Weights of a small audio captioner.
Model: encoder arch conformer, encoder layers 8, decoder width 192.
Rows from block 3 of the audio encoder of a small audio captioner, named by matrix and row number. Rows with one number belong to one neuron. Each number is 128 + 32 x the weight over its row's rms, rounded and kept within 0 to 255. All counts start at 0. Numbers have three digits each.
After each neuron's rows are labels from the 100 clips, of 14976, where the neuron reaches its highest value: "peak on" is the class under the peak. Only what is clearly more common there than usual is listed. The data: synthesised sound scenes: up to three everyday sounds over a background.
# fc1: first MLP up (encoder.blocks.3.ff1.fc1.weight, 768x192), inputs 0-95
# fc2: first MLP down (encoder.blocks.3.ff1.fc2.weight, 192x768, transposed), outputs 0-95

fc1.370:108140123178135188102125111085094127191178091115104104131127084071109120137160117181129127135094094108123089161113065105200132129131135140130139113222118161114087072141165076098130100088055115158129151176114125143112126110155150139151112178164119023138104059155089101123128112100132124078
fc2.370:170093118203129157130093118145116095181170156081133176127169084136139114153138114138189170138149179129140131160148106134155139165131201115116130140202115099160099073096124118091107133176041111113137150181118137116153086134197142127115098140091093119061118112116050168200143138099151123105
peak on: drum roll; laser zap

fc1.292:108122157114145092152126065114078041124084112108103098102086174040136122131078137138102110173119079121099128104116163104160159063137160102061114151128138072122144124095107099140198058126147168146145104122146102142195117131112094104071103118107128080079073133081117067186124133141130119138
fc2.292:147082144180100120118162122138138112130153092143128183076075120099135124137153141170149145198157134145131139144182138150147090167055170114127134154106116119088094133137114179167194149182150154046114098149109114105116108118169110131091175173106070113132114175144185192134172120135136129207
peak on: speech

fc1.749:131097079138182129093138169146152116115126090126091076120105130124077153135176146110143101139137168091115086115132109175149096075087126157159142108124124131102163174071125210157077088073160114132138145088120164093131060149138127164154110080137136127128182120095158056117095093138178133132
fc2.749:133104169152130122074197110136130102160114110137093068085166213115162108082085087113091165173117146172147141166155165135091038121105095096122158124144098143131117158148100156129132159085112118124153121070106098123150155148128114135168105168162202198133094171096152106189106161110139127073
peak on: drum roll

fc1.378:040129142151149099096112188068178149144188156106176124210086163113103106136127090101134126129148123152128117080109115128111092137064174168170079085127122149187102133116109146122091113135140142145132118099119159127087140097155163147188119119072113114136141124145113128145089168106141059157
fc2.378:086149163145125136133087099132127113105134104135140155086155117109190132086141048084092127143140104062152108145198121160155106137077128111101093121135128102119108151140151050149141136148077139128102170148098134061128119156109159114100130151135137064108190133076125109081174114115147134125
peak on: knocking

fc1.152:142193187170112108137121131168174145179134237209091131128152156140094172107140143154154102103143153162175192146164121117123132131143087139143116130134095122128125073162051148118152120133110124163199096098071164127133145109125119156122152089121120152104096145119099138098117127145138124144
fc2.152:154128091134167126152165142117072112113074134105118078128089104171146096107172136164149117119115120144105070135142120132124136134077160090110128104100171117091074136149147128140112146115165093121133151096142135103158204200157080112149119130147058226090181093158165110104105120059191096106
peak on: siren

fc1.251:123151140105161094124164101133144111096145150133182131105146144125135131118090159159168157155168102098111074124100102131104159150131113134148106154152166165222121141123167186095112131154142151143116109094133145130097174159104107088100127152214080064140149255118095137112109147080092090139
fc2.251:101110111152117095146142153146085094126100098064154169073132114132161117096095120119069094151165126122078091121183161089168158126105109076155079174154109166112105115129107128147160110112074137121153101100122114167073071109138128152169130095154081140076127160114137192175131085091113114143
peak on: whistle

fc1.150:098147104099089150187129162122106101173149120144128062185155114114141156094138095141180126116120123146136095152125159128119173093139145190103142127155124152131113041134174194144152092122123153114158101126129116103098112191154165084138099125057101115190124159090108165087189141090139099156
fc2.150:127100119079113102151150085082060099116156094178106137129115120115157115095107011162144098121140178148122104095149118127067076124134125157164093117168039146155126141129171123142171148088106109122095108117090037189071177105139152116138090115167141101081130144107100153162135135181152168123
peak on: doorbell

fc1.441:143178087121174163217117103127159122153132143139157150180149109062178137133122091134102059116105091145093133195098154132112121135130102181127104116087120082157089182101099168126146174125118151117157094159204144099142141123133141118170129135203147108100092102094140064147143190115165139146
fc2.441:134117147121101134133182083160073127136101174173113152115077149137106123132099160131106138133113142074130199105078054067107104154104175062192115116158098100165116102136144184111124219134142121102111128109133150116107101157077117044107136084136075122151130124139209122122077149199115097146
peak on: barking

fc1.614:080153083175149100159137184091192072118083099125103087118090132050161096103097175149128133177127151107201107107178151119108073144161100084163130095130086136137160140110108137122106099186146153090096139141092156074136119114102123151130145157117136119106154066136122080176140101148181095087
fc2.614:105158136164129098149131148104141113167098116121122145096138120147171166137101065145083178124148089130111103150153192110127170104095132113123133053124130179101094138119124146082126135133131148153155056160143162098177080147183083124134166140163105129099102193127085068100128112144195135199
peak on: door slam

fc1.743:198107148145192118090103118116113171098137203139102184151111087090124158099204114117129084151170164103098125168150147110114098171154104163151085145193133118123146088101125156115088096126083197130146113153119149155121108161112197113102129106141099190175135144133112076113146094105159123138
fc2.743:162068134116120137129133176119084125062152125083116131128138110068178088155155140153168138157110108055129173130153149095014123129126167160140141130165090136105141192165168113176143122138111054127098093165134176120113143127146131102115081056087131091106155134129127134096165119082119143100
peak on: doorbell

fc1.224:120169123084115111177121232151100082134122133159151069129127119095171158156083089150196124206152118113157150106131147118103117123150112153139164123115104141091157184161133122085088112124179162117145122154129123115134087145126132115211087155112158126100138124147107109155141184152132159134
fc2.224:089120134122109085154163161165107117145120124153132192120114159102202142122074135087083141174168099106141158162187183137119071110067156139156176143120103119117142154092155122108100170123082140099102143152117136143132148119160119195118122155139171134120153194155059130136160091110147051051
peak on: knocking

fc1.559:135148165105140098114217151123225109113158127126127171150128140187195142107167109155193142171089126205159099120114102140116181175120159079122076076075117148109114141153122106168157122178110099132162137136099191125079153102163141140139119062104135121082089081146137123117075213136125089160
fc2.559:142110120166153153141121138083094107144113173148106093128136087076182118082148093128096094144112171128129054127127131078067148110124070168124128176160110130135147097170157128114113072190112169106083098109103121089099096153200109089122089093130157131117084140165101098046118171119164205129
peak on: beeping

fc1.757:149156124140180096082192123131113122134129108136085126149091128115126173132079134183171098177095159158103140139120238132101110132100158117122123130105134162112119148136108153122164091145133120200209108154087116129172169119157179135111081120148098086126128134138137170109176177103133146093
fc2.757:136130160193117140093189126078134107107157171092082122098178115116047099133189118122082153147155127142184140114142123059196130125105145095154082117113101132064063155153128145148114079157162157097149168111116108131117121145157112170118150081165154138090099125134119171136099150112170166054
peak on: fly buzzing

fc1.693:067144161109115100061184057111156166137075126102151154160166077133098136166136110105193123141163120170128173147142183102146119116099151075153133211056156135156102156121115115165163109173133158154173095170161128111125134193128156133155202143166124129082114122098170102158141129128115186105
fc2.693:064135119120131102180141107110151112158103124131174163070114087049113170125137152109106113137101137112131088138180116158131112168037171143097112140194114150100135153037145091141140098038096170142134132127137116103116163114090159171131153152126176114113093158127091079106183101130129136148
peak on: laughter; door slam

fc1.657:108140079143132142158132102103151167161103158101123149128115068123124170173062192139146154170124117093175104159159080128069123110091130125167108124100087135090106137108100129133087108129134133150142143196057093148115122187133131165140144125164100036128095118157082077133118136132184122109
fc2.657:149077130121118077101154130104111148156157112170149103137048136095152126085164132099116083203149159151106165096162168113091117085078171090130139163180160179164109167099122116097106150109143120114105109121122148184117107165190079119162144132103078119155073098097120127131133109108145133206
peak on: explosion; door slam

fc1.573:111137152101086108164144130117134087096091132100103089146113043114065123157113107102128122138104124135132111121118093117162125084127143106117150132125164243102080106142112207112099088136219151124091094134129143094190103117100070077180149180124131066086155112128083151124067189149094136077
fc2.573:198148168171138120199198145120052126131155141148103148173154092053145124113112148132135149128128110124130132168159108123132129137126140138125126085186113089055151094091145122088129185088191118140162138128108081144123202119155129115129131133094125092127117171100154169114156064166163108140
peak on: barking; siren

fc1.731:115133108126173128202187129108079129158160094110093112137113159096132126127155136105106078156122171148127170086147067121117104092164106145114123107102109120128133141172112126119115083074075208110121122182101111163152107131146087085167110120113085122213175146138125124117123170117166138105
fc2.731:163063137082145092108089142171127143097091072147137138151149152102157161103129092161147087109145123188112156164146116132136149168188121095153177124155143094072121105113123087102157144105050164120069108122144102141166122129117143108157054171151119224146080163086173171095139158162118126149
peak on: coughing

fc1.533:110146150148109197135128165166156102109121128156046142162191156102116132104108077184129132128145126148154102105144101152127106075164084124129094153139103215136113100153106157136159125196099125108144140121066150153179059069052138119159094154174146155141143150137121191111111097126089127078
fc2.533:069133136214092162194166103144043146077172137066131099110150126111074107118095112101104098089147130120074097085119112148104125098163146159131095136127109167123179112182105093115127114121104150153130169153139106160162176131126182130075143111125096150134134168128151173126100096108112140105
peak on: siren

fc1.646:098110143141170110140150124159156105158102112092141106146132150073144098178153117126121093192094151125107172171169114174173142125115129130139164132066084155124130161196136106144118116110086208126081063066125142167115098148154104162177110161094103144195204131170188111173034132165147155122
fc2.646:131116110124093134091136105150092149169123105125109120151118084119110090081129143209113156087147116116122133185098089096080081134112117089159125140133109142092135158139147153113154148087185134146144109105180107104089143149162132090094136134151077136094128106108106140118236096087096200183
peak on: hammering

fc1.406:083115101178206202130126133143106139120135146155108127163157134110126163167147171152128146139116145115118107136166086135143154186171105106159104087189139166166126069113079054109065137130098106161172102144126172134146071129118149127169154174137144126104147104075151089097141176096137110189
fc2.406:107056147142157140100120096128120140116149143081178119134130167121155128102173103157119148167115106139123142118153175088089081127143171103200103111121054143083112177132163123100124135156105155152167171121137116133132107108097151085158142114144120111105129171102078084132085072083204131120
peak on: laser zap

fc1.633:099226196176134139106146153114160112120104106101089111191087128110121161125077083143180148147103126035149107069109114144230110124126156124086086156154177173112136152097118146188110146122078099109127142132104129133070165094156178174124093117112127112114077190230144113116159154115069117161
fc2.633:080079162188151094114113089112134116122098148113071129089106123158129122048119103102159105106143078093098134069087151123144117151154188163117110109161151160138189155107142165159103122135080148102130173150079185108141133111163113107182106131111122117138148154202101116124153138132130089106
peak on: church bell

fc1.308:107065156161145090195126063091183106086159131141155146166125127116088057137110144122194169141180131136175113184160115158115117097126073111101177126129100174137086067159080186147116125124092088056132175106146131119120098120140184126140074113083110164189137166123157194092120112134109110129
fc2.308:120098099164148118175148111192083153095147175106118089104125162150132142072125144161068096115170101087079106156151171154078136109113090141124080168127089148166145113151061107108139094174151135110172112143098126103113108132185150109091132124062147138164132164089119132110081075111136158102
peak on: phone ringing; laser zap

fc1.492:123123075105132128144171131077146173144172133116120061040100127075119120162086093156161128192090087106141104148167135126128104098155079118169148178101099094111114136112149135143171118105031140094148118110134158084124111138221108117166136157122129171173109104136135102126140140170101132133
fc2.492:123089198156139105146156136147125171161108171087102145133096184137148064096152113148187126126096138113130116118176127138112074146055109142064098119187089116154105092116152130102109177154087104096141077146136103164141084071114140090072112144152140134159166079188093183180126140119168122156
peak on: doorbell

fc1.421:171164129107065137102087113124151106117101140131121138120158186144116128136096111096196035128197126094105151119129107164120160034136111090147108108117165124137106162143130176103166147146188084221151129156171145097101103142154067088135229152154147162094117094120107118124126149136101116082
fc2.421:093141079077115118134107210124128173142158170094162156124137140109145118152118052109130138092076143144121148117100178170132121106103138119164218077102144134086180161144135159099111178121123163151104093135121144083103087174133108133108113172180119064097156142180093102173146107103166117137
peak on: laughter

fc1.142:106121111101131128106185123189103096108140164139118130182141146168145112112150093186154108155134118091148091120072117135136145140131118169122086129133114119097139112124151114205134094094086204037127130163109129174073142156108118098134171105223116102135078114102114160087124185199120181120
fc2.142:109108141162149094145185096097135097076164101108113112148093139146102107209179055227088118075137134131204136103121083156136156116089096145174126173159103154124076171105203109189119109073132099117086111159182106074026095136110126066145137124121090156071138144087142168152134096129150131115
peak on: speech

fc1.451:078105099134145138180204099174124143104176079104131115113098134106139045100098125125134132168121143133147197066162103112143157091062150108134140134159172167106161149152120147146129130055122221130143114182108167174122107131146172178166150129254136139120127100108074154072114099138075105125
fc2.451:101123194143133146125145107138082186107144141104169189127157133107122152150139168149114164115103130097104059172150073168105126154129144139166157109159147132102091156079126066133104135121203118100114154119090066145161175130181115104078109111113153086100131158105107139122075155128157102194
peak on: laser zap

fc1.298:152113137146117147156131144091173114125098170101109175110170165121129085142063057131175108121096123122149073117193134101124111115152113198135086205146053205153127109143151132126127109088140198157118127096123165134088076105141135089104105149156132133119072118105134121093128141108111122146
fc2.298:137033173105100135131193108154065134127082077145097148094146039123100130086066088113178108140119120094103136144174128112134147135134149111156135148188110200097099084151109104098134141124155123124090178147155088178146137111116130109136098116180121098140171137144154166107104146163140115080
peak on: doorbell; siren

fc1.675:130155152153104135161088133108095109173143141152100125112155141097123105143058143146139127088209083124145146134121132122132157142125106172172120133162063166131095127130126159116138158127116141160104098131195166129114163130074089179152206152126111104099158096105110161148102135068136126134
fc2.675:136136143115124113107157097121142162118141186069130122111106117113171095069136146093117101119109170112100166144091129117120134159141150088134154109123135193150096146079144156178086120150101122108092140160085128105108127160116076127145150151145105149153136121094095200079115206063116134154
peak on: sawing; whoosh

fc1.93:127164144074221122065127155093143144122157080131133142158105101103095118117135122110158110126147119169164131048131074133116163139150166148105059091123138143102062143106126122175129113152119116147114104184123109109096141137153128181122074099103120099156160143175174136153147154098148126081
fc2.93:162160147148110122102141140087104123137146127154166138112115112161157087143115147106174099152126110085065147087103159128127179168083088171185111092122132150133111096117107124112128119142093129099111156115158077190145170113164194143121103168109080070162144201131122147082166139082197108129
peak on: mooing

fc1.610:105109193153161135111136107152133136093061104149116121176126128139163097094093055157184138088155132128132110062103150154170138172108171201131093124127154137154128079098099121189106166147093107141131089113119116087119097072170148098159125156140115092069112097139190134105132200112122123191
fc2.610:108162117133138109110109138118177122099136131147140115086117115141158086072119102130094125116139174079144111110133136147133161119117104128133089136123124185133151105158154196139077090132102130151063165186116163127076153150102141087160103157072075081143178122133075157103177184105146100108
peak on: church bell

fc1.454:127159155106137169165115107163132096125159149127101162094158117093124128169115147135180134116126140090186107056182218102148151117100124156096142177140140108135090159151135135115106074117095181164066103101100085218179117108162122161187130189131138118125145113151156134107174129171128056195
fc2.454:154111201134144130079137188159118096138111186110148092145196141166136123070129133122132137106136146130104134121163146113099162082118123121134120146140172080176080159107142104134123097086135104124080070148142184090088111136122093117129132127132119123180101113182165106086180155122154125147
peak on: beeping

fc1.312:182159088192075123152139131118115121158117061070075176155120102112142147191068168203158099116179135120156151078172093145125134117155150114166157146091075147138101182140088111133144154134128155145131135147150089102182099133150151172165102154115122122214122143119151107123084148090104116121
fc2.312:181140136095141121141085112124148204170097084056125114149140148126139136135178125160112102129152132133076161161114071156140139121088111105154131152101065088192124180161114098119148220114173084087159099177158134101116105148144112112136125213124102154103212106155146130117164154109149177125
peak on: hammering

fc1.650:045155083110154118131163127115120228190164125132120087119097160080105178104089129094120143154126129084165191168134085161059132147101159154138165146114140151154044163120115098094130123120153156115136130124145095134135128109166117156130150147141116083088131108108071080158121136121157126133
fc2.650:127092145118121109129152203115130184103061118148048155077088173100125190107138118102098111103136156103090185155139117081122065130098105136123074127198167123157113162088111099162086174120128094126163118132179142183068144159154079131116131087094127140095097129082165068132084111078163149128
peak on: explosion

fc1.416:059190141148111157180121160203097170093168127142087109151138127139162189119107090126179145154112117103165173111073119097130125133087156128120135189108179106063126131139102170147104189115085153167066107087070069177155104112161160086095099120137145064107120124140189084160165135138137140168
fc2.416:086141078107103131090101171102086160128124149114170119091104143136130139133209079142064145087130142143116187139122131107107011093119165116129096114153134130176087134104137106115119135196125168083134195121119116070123070129182096149124129180131103108112142135146125138136172204149121128114
peak on: drum roll; frog croaking

fc1.563:151139156118103124139138109143108102139172200131119119136099163106043100133174096078165118107078065095139147157221147130174142120118188156140126117112149136173076071156086155152155094076153114163117074148102142165115138168194148195161179107106129081081146121126123115185105098173167102181
fc2.563:089129110123093065119130172075132131142140134141137071137135155155197094182099146118111121126116098096146145131186126162168132136117126144181128095095122128049041143101147120185147143140092125137149112131152118147144079134103112129146148137102132079108102115141078133144114169145095180118
peak on: whistle

fc1.638:112112169151165146121132092081138175080099152108134140093142142118099180174140091101175148209069118151150108146123091156114210100134161136123142111105133071065118204101155135097122070171069162122115087118128092092140116183129127121136133119117091109125151067143166174192150189082140114129
fc2.638:152088150112117109133141123173087126112188126096111158096130142111134145140162107133186149127114114077154115182128148164111150147110215109154142111127167061056122155103101124175131145130124156092137188152119160150182138103159097153133079123157089098122136133126100103160140132124148124130
peak on: mooing

fc1.710:106116138112183120132175111091186126154083103102078166174244123129096136163106137136127074139222107156086123142119161125098143095107111165086155165135091095124070158142087153106158137124131095158100078168098083159111151114192154212139158155116136095086157130117122159179156121089157147147
fc2.710:110062164143161090170164176118092169171132070219178162129159037178113129088152151179133141133132161143113135112160132143148152099193122112161095111126163095125096149149146107119068134078130101166117147124115115153080147106191110122085077124110128146074168159086100137155101139105121146119
peak on: coin spinning

fc1.304:111128143081094122121164117123102113181141136134072151156216118139118124112124113145146095163134134108125125149155170118100138177118074215143069115172123101108143115112152186206195140124150148129165172153152152186144123092181135111134093133102162116143176112149098063143193152108162158148
fc2.304:123142149075150130165147171080114119076106154169137101150149068116175088084135107165161152098148068065151042145160165169052138090139131152156105160197083187141111104154096129177151148109134108133133130118107117144077129144153085090133112069073144107129103087107105166109100180113140131134
peak on: doorbell

fc1.691:071123120136139118113101106069120116097148144123137089110085098118170105103098097111127041084161107118153141102170153114164126098092108082122126160112150141135109138153158131126115151091146127118139080097126185179154194118145145134108138125193122162116069101032167132122079127146082073155
fc2.691:153148083083115114136110157110078164140090112093176158186123162138156086099095099086104139162113148151052143104133088144132128124154166132142096110169165099184148136138114120118114107119165163172082126130158192114168124150154144082138057142203172127110110097079162171175112086147125089179
peak on: laser zap

fc1.287:141068172096175146112098139133197119159167122104075110190116174128103126153127147130109151112122133084177135139160117125102187064102192138134150157063172133154157135109088133078115093140170177135110134109088089118155102114119095096124157159137108118134134130086106085137099106111182058161
fc2.287:061110130152107079167096117018136170108120169160080139157119153093170101138145144161187134142171112116084143128202159169121141085113106110060127152155126090153167140109132066151064163137156095076097053178117145075179123102154111107147101126160146125121127120121135144129139038117129122180
peak on: spray hiss; glass breaking

fc1.424:114136149156118163146110130141189149107161128111176077148150140121099102147137105048163124123089144131129134152213112119163108042156125120184110109153190108159094098132064082157113063104123171082151120159137134134160108167115152117089085091135195164157131173132148067176146081159112114132
fc2.424:116156121180054177133092144093150199165140134094133131156065094043195112115144163172101120106136100155104124113163130118095191210107122081144148139105143164130117126128128138131135145111176101097111071103069130105107189122199083131114152123145096126137138097106183142102138189185117149158
peak on: laser zap

fc1.445:085150089173123103105122184122157065108138135073124087153198095097082097166215148150120112157153162119113106096123129089141156140090102135199095104162099113100156143169136174073179122164125077165197159149150147073180057180112132120106102132194131113103144095097145099139132165130163144128
fc2.445:115119147155152072143100157149112111121114123103091114113177206134100138065127121134157176169153198144084141127120148120106080158102140092172146043139087193129130145141112164114132107126144112193199100065148142143096079180179126106128130115096140184095146157057122079143097137099172122143
peak on: fly buzzing

fc1.452:165144075184161129147111105137131104117111139140255094136108179146147087152110070123145092181188120122152107137166124109108087105144086109184097195184156177180084068151129142112101092090116178148141090164120124129093156148104172167102087107170140125133104126074133076111123180137123105127
fc2.452:097052135119141126179189127148123153119083088106156166112144164147164138128115177160101119081161116150101118113130108075100146096128209055189130120177177118169131091166132077111124120083118100136091151137086108169056137150102112163089166153128188142072145096112118171122127045123159074173
peak on: phone ringing

fc1.634:133126098138120150135078141152159110139145134128117168110113109094121134104151136112174144122134165051128124157130121125137099131162139131129197131106153143102111144154166126057137121142101102112099081165091144099124130064133144128111184126129132135116085160094115133103147146110073163103
fc2.634:142152180116149103142105147110103087121142156121096074131079118085155061113158095173119131167150133106130144156154131079085118117102121133105113172095139177121103136178139066136163154181116100116077086135119164092109055140142150092158070033070158134139164173139146127088152066135087125123
peak on: doorbell

fc1.608:124162129114088115165144088085139160195189125152059133124129052085136146140136147130141105134182137044157142120161127098106134139158124070162101139097118130168140147108090085139158102154122173118172079182124142110093134157106071157095168131148170121136180154084168054206186118127137098126
fc2.608:066178172203137121125130082130149120139093170106152161086127086039156147110132129134117134097113121146052125116163181120112104115113132098162106134148105136090072200164186165031161123117121142111136110161097117112125073183169118176113122117120121124092108142103096121153134096130142128221
peak on: door slam

fc1.456:102061136187130119134145185127116092115128158121102073159162092101110101133188125132084147184113107117148157086124132118157141100107116152171132126160122157131108109128150151058140149141126076149163168214143182112181098153159125155141152106215142137113161069050127072157163136141172103071
fc2.456:109127171200163126098107112176129121169103074127104100112168164118095125102163064117213172156169212159088116131120155129123041178120113129156144061183075153138107103156103120120129105088098122195190086084123135140156104180114117114172112154119163141076151138087132073149096142109144138123
peak on: fly buzzing

fc1.131:167134122140103123105194117152186169156167127095199112146095135071159146128139122087163098175169121191129119141153145102187100171109091128088147081127072121059089147204099089130060088153116141111141136151105119105113086094070141155180180142112150147116156107121107097174157089122166101136
fc2.131:113117142173129146141147102129075164131142074077112139146170134213138174059098155146130140174141167150169153140081114128119137227153165077191103140182121129159090133225095148171125164140141108155133118153136135132110138159150160147072129102158147143095133113151088148110101166150142174092
peak on: phone ringing

fc1.493:136095147140192153137117158147176153161058163135129128139124173108132082074162160139150106136131090105147123160172122154147176171113097146129184155146101127116168097159130128203083119095126088129140095074120149082149083098154058139118159171178130100094139108146130167078180221099125109149
fc2.493:163097136151151109109171152088125156160117122133150156184163102130154123127133116160110117119217130113140130130085149130097154116171098088152104151104185126117136147141111115111167155182061103083113097100103097152143103085166130117139124110145191127161162119125111191149153102114159069126
peak on: sawing

fc1.601:146131190135120157137146133194153173118172105105106099114091136088080136072149147151081123135132106139133130102120128118125173075183090109142138138071141155070094132091158086121086091136086099117093151139130092137109165153153098170156136138118107142112128144118101168176111165140141139133
fc2.601:123135094153143121139099155146092178076135106088118161161129125110161123126124101207122101078093089083121096207090176096112117130064170110105099173150103081117154101128100152183102131082130110103218063093127133107121146139099129144128100181060186141099121083180132163111142106084135157144
peak on: knocking

fc1.410:136173157125122113171107132130100118148138093110067115093147205127130180096135115153142086083108123132151207088144074160136099104102103097102137110071110155154126082145064152130127033073183167072133072156127108138114161113055121150185113149093079123211082124144114111165124105125168151185
fc2.410:129070137090173097151102121153140146091107140176117186144107160093135185139144104183097110129142145167093168145136099099099107184184126085117149147124147114068159144139108074146165104098057184157149094150154096155110120141138112125143048138124107181141112188124142201126136134129089122158
peak on: coughing

fc1.168:139127084129099116110112128118130131142146128134149103142121117092114189078125119147101118109094145059067146144123091123111110161161138112143132131163127069172136122150091133102075064118147164152156138113149126153206102142151167147116100130169095128137091110139094209126130232128179078131
fc2.168:130116175107103145109118171158160151102125170107095135153155181132135155099113128116143129150133103142102125149091135120063075124147068138125166163145110126117120172160152098176153154079077127100091109147128103141158078135125154069106088142096100255139201171135141175092104101164102081128
peak on: siren

fc1.606:126137098117174125138147168077165115140091105154158139098112104089139130101111087106088073051171176078155167133128105135081151106130095125129154159113092100118184118123111112195159116088114141115106119198134104160119110145125114135106142134127130103139102069124127044169089128146147145194
fc2.606:143083173082108068144091127132107132073070150146134212117141124076135169084183104197109065109166137134092168161141120120124139130173106085135127141158165140116136141101093108123118142104030133102120134126128090125110097114123110117132092128159150224182140196102157184107139121103138154144
peak on: coughing

fc1.354:136178123124111126083109147145041081156154110079097115140188126090114160169139131182179127101109108126078132095169136144211144090149178162142116064178101159154124180104139124196145049177176116087113146104118076158136145143121080139145109131173141076092127129145104150180133122147130181118
fc2.354:152204205191082058128149099103116129092161124130123102069146169095120131131192117125074156165125143115131123099120217118110102069137136143170109181085163135095127133118157076133143138165078148147120145120143125177116078132123097088118146159132112140132116190173145169146146101085190100085
peak on: fly buzzing

fc1.714:188115127157096115139135145123073098170103096113056097212166166138165192138101139188133129132116104132084113125140093140160179083134145109184144173084116181162130148117123099135151102140098160127160094121123104133148075188125144169146119145097142085189149194123147098128101167110153072106
fc2.714:184160061088095103111104111119114179081124098107147102097161129129139117111116114158096097137172122112154163120082082162139121148119086079080124126092041139160145182177073075135133199165131082117142115161190123033143073126102126090090105160118109169100179132114152161146122153103166113120
peak on: hammering

fc1.282:109132159131126134084138163128181119125110147067101113175149123112087112094069069131183102143094154105123168079153132098149103115192145175106090171055105180108127042186112134164095107146097130128162153142091109151167065062121175102144157173190099078163141149129118146119156131118167126155
fc2.282:129098152192047170184168189094125128092124106110098145150170082061110123114050111172151097190108092070115125150164132132118135139123107145084127101186165156076159103145107152095102123108177101163132155136170134164127150120135132147100112142133121094129150150140152135139140137135123094078
peak on: siren

fc1.481:119163083117130148158109160121188132152091095132103154116183141153119149146137136101208140217127053091115131111144105155127118139128102082122107066080134112124119153074188179133150108119098143141145072157137125157131123155161169135133135155169105092139111121125147061080102119109050098131
fc2.481:153123079137079172131150105129118153153176159105139149087138198114066118145125052100160099115065126149126193178111146129116138099165144153153067108120141132184131099141206114095094172137121117082093157111081161118126130137066115133083144092113101138108137210150168125094101105167133112125
peak on: spray hiss; zipper

fc1.761:109140142095149075122091117175202073121175149078064166103181125127103128125198138147121146140159095081136151117117116182127149139084138141079082180129117171115208119116109155148167111106041125136111072124183118096152109111100153132134164169136167109031102113153167142144119139118103133130
fc2.761:109108158095141189123163161088156181144116121172121054117094140125110102117120154126141142128136123092119111076143122128099067136098120185096128143149194095136135131110128099097167088127148171110116173155170195147119117131099122125074093152115139125101078158129120095127143139127120059104
peak on: whistle